Rows from block 4, named by matrix and row number. Each number is 500 + 40 x the weight over its row's rms, rounded and kept within 0 to 999. All counts start at 0. Numbers have three digits each. After the name is the row's rms in percent of the matrix's.
# convs1: grouped (4 groups) 3x3 conv (model.blocks.4.convs.1.weight, 128x32x3x3), inputs within the group 30-31, a 3x3 kernel for each
convs1.0 102:545560510514520525408429466415444525451483482566553554
convs1.1 095:571553538445438430471477501512486491506488510459433486
convs1.2 103:434460429537469433550500469426443414484530508466467503
convs1.3 104:484467497539533542550542557545490501515536548516524537
convs1.4 105:489532534494469456544501486432519530453512514486478513
convs1.5 105:506502501442481504518528539517476508515498528431385467
convs1.6 095:508475542491481512485505508439497546414505568507425517
convs1.7 102:507488470448414432483455494420405454482493498485472488
convs1.8 093:555593522517496472447450503403399449471478454569580540
convs1.9 098:465448420463493483522559560432388462458473515435401455
convs1.10 100:512505528476463470503500514467472469514516517463451473
convs1.11 093:591593551490483457412436495397398463457458485543554512
convs1.12 098:556569545516486506465411450532575538522516515556596540
convs1.13 097:552542497438460459502518525524486514497505515419423447
convs1.14 098:484452447497524519514557548455404502460472507422365425
convs1.15 106:511493470485478501493512517517570508519498440527524440
convs1.16 097:511575509497476459486448515421400429496504469510553521
convs1.17 107:512476458424434455481466484492467504485482509420372442
convs1.18 099:497456474450444464495481523471446491480501547435396481
convs1.19 103:454435438506459454540508494454473441472498498485499522
convs1.20 099:529514519487483481507502511471473475513508518453463486
convs1.21 091:466491413457502434498544505443447490465468494441406417
convs1.22 092:540589518514485465463451525435394428482495453577589535
convs1.23 106:525524496465448455527505542452431451471497493439443493
convs1.24 100:427496536468495495520531503452468486510535515481482458
convs1.25 101:445506517542471509477466508533519537464517501493471484
convs1.26 104:524520510476433477515484516415427470459475497437403476
convs1.27 090:593596542510472475472432508488530536505521489539580523
convs1.28 100:517488501453444482512520525380439498451490522506488507
convs1.29 099:505502519486486486537525517470469470523524529464464474
convs1.30 101:485467477537562531530558545424397507462467509427361432
convs1.31 104:519563500533471460499401508516495557459505452493540503
convs1.32 096:493518543495572520477531524556584551500554487518550527
convs1.33 098:489486485486425445449428455480442477514473462500470447
convs1.34 107:513480495498480477428409436447415414517501500481448464
convs1.35 096:468501475493443450436392437472475462510463454510475457
convs1.36 108:440449430481486498544556479448432472463473485505557512
convs1.37 097:491514480490451435441398437462465442493467441494460433
convs1.38 088:503459428513466503542549501477442432477432441512528500
convs1.39 097:499478426530511483537540526442436431470442460528512528
convs1.40 104:481470477478484444445416460519486472531504488486434436
convs1.41 102:476479460524503443467419474524506476557504473484443455
convs1.42 107:467479445486483483540571493452451459456477489481566520
convs1.43 105:438418442514523517498525492460431454471480503527547536
convs1.44 102:489491495460486474407370419472463463517492494480455445
convs1.45 100:514529519459473467484429461505534532457451449442411374
convs1.46 102:457482395444457488508573464445493438439467490493547494
convs1.47 096:535562556474480473446475515530582549481503504474496528
convs1.48 103:500506473492502480511521509486458475462481482482539524
convs1.49 106:513496503505498478436428407439422413509516488485455432
convs1.50 108:483442456521536539446444478460431466516528538480446484
convs1.51 106:450481426476459496495542477417432432435434516481531524
convs1.52 100:480502489458467466449436457509524523495493486498458402
convs1.53 107:505471468509511511461478492417408406496506527499482501
convs1.54 104:501489458501486477512508507467439448458471480469526527
convs1.55 097:546469444527485519501487457504451449472444471486470480
convs1.56 100:481511478462447451449469467458468475499491457522513467
convs1.57 101:516463446530511520477484510426400400480473495515479511
convs1.58 092:431487455472471515499603504457440423476464536467553516
convs1.59 108:508488502505515489440426438441419414515523491490471455
convs1.60 102:511529494468471469473439456480497482466460457460431362
convs1.61 105:477496484482493474396399407478493500494490471473460387
convs1.62 100:493516520486478437489475502516538526523507488483478489
convs1.63 104:483514442460441464542582476481528511436455490497571526
convs1.64 101:513440520527500545508562566523465486534516505509560518
convs1.65 101:535534509518532505473473540508518477512524504486448522
convs1.66 102:394481527486503505513514431388436501467507530451529444
convs1.67 099:523461449509416448510514437553484455517446418485509451
convs1.68 105:447477542433474527505440484474488547459494524485486475
convs1.69 101:553524519500492511439469529541546496472487473436460496
convs1.70 099:523550481448477484497513431530536509465437452530522452
convs1.71 103:548437468530522504444545515536478476507508509463499548
convs1.72 101:499538495466478485494524470502524487491458458523531487
convs1.73 098:497567472453517506444464546452576489482507513511439546
convs1.74 100:516542571461467521518441501517567540468495485506464481
convs1.75 107:465484555461435549505482516476495543471482532498515498
convs1.76 104:498473457510451465524460444519449500541427495552466466
convs1.77 101:570492513509480489430521498537539491483493460394493487
convs1.78 094:565520474511502479414542487482568476475518492431508516
convs1.79 099:442576493458508504497449545451561508504487511543418535
convs1.80 099:420446517496507495511524445446413495488491512453532486
convs1.81 105:464481436503489486524505458482461430509466470512483426
convs1.82 098:507500435500488431480499493500531441518488459505474531
convs1.83 100:593558511516479486466487526577556553493452503471449519
convs1.84 105:476523560427489551500481537475539516461532516505505513
convs1.85 104:503462504508472511533492496548434538555436514525475490
convs1.86 095:557423519523450510486550471582469479515485455436539463
convs1.87 101:481506460532460492547466435491485492540470485541511444
convs1.88 100:469522480470479487490517431498501485499458451518523444
convs1.89 096:543548480467458481518528452531557489472457466536535490
convs1.90 097:578574507509467487489521547558563553481467517483493533
convs1.91 098:512575531495530520511453548481532506480513510523476515
convs1.92 097:422479540521508501557515452449448526506504516485553462
convs1.93 108:508518445472467436490484436513524436477461427507484465
convs1.94 109:499447453492472484480481494479481414503498467513486485
convs1.95 097:461452533510514511505551466533433502524503514473540497
convs1.96 081:500566524508505505477405470483435496504499512503559487
convs1.97 090:492514526504502515537442468518425500484487521425573500
convs1.98 111:530489488527498493547521510566564566555550548489530512
convs1.99 084:522582522531533504468415463480456492521502488529549478
convs1.100 109:491485506504500495526615557513460515474469468423454463
convs1.101 097:525557502554554505459460473476464472505491471512501474
convs1.102 102:517464450595478516539457478481440468534528486525583457
convs1.103 102:501473497482459489526623533518483526483472500440414509
convs1.104 087:479546519517516503543413496528413538507491488478589472
convs1.105 107:538528476512528545485401483376464455457480442562563418
convs1.106 085:535538520507518483439432446450450466494507497524545478
convs1.107 105:458460475479492478423503495526542480492472481581470525
convs1.108 098:471516499493485486577545548529520562497491535428410435
convs1.109 096:495492521430452472465577547540489492481490509457417508
convs1.110 104:502493467573571484548557517493457493505470516434437503
convs1.111 097:536499520445451464497574534495499485461489514443396513
convs1.112 080:516552525505511496467422463474452474500496503511541485
convs1.113 097:563468480462486480476555495519551499530493484558453532
convs1.114 094:494479503457462473522599522532496538482479508447435530
convs1.115 106:496481516468458487532581577508481516466467500412422482
convs1.116 097:537493439540484538527420467474493501500476477569594462
convs1.117 102:507498520519466474574511490534509514497498540478497551
convs1.118 098:517486454473485532481433487445486468504496437579588437
convs1.119 087:537544528516514493458414440463432474509512497517558467
convs1.120 105:480495490571592488537538497493447480506478473437467475
convs1.121 104:513466439516461490534495510522531519563552495492554453
convs1.122 081:501559508516508506479394492479431535499496490539557445
convs1.123 113:506495486535500472554515520552537578544553597451495523
convs1.124 100:475495501443468448530536507497451458579513591442397485
convs1.125 081:511558524490509491456412463464459481499504510507529484
convs1.126 105:542523484554503512489416430439403454470439446507560442
convs1.127 105:511467494491476487522636533498478520485478499427410501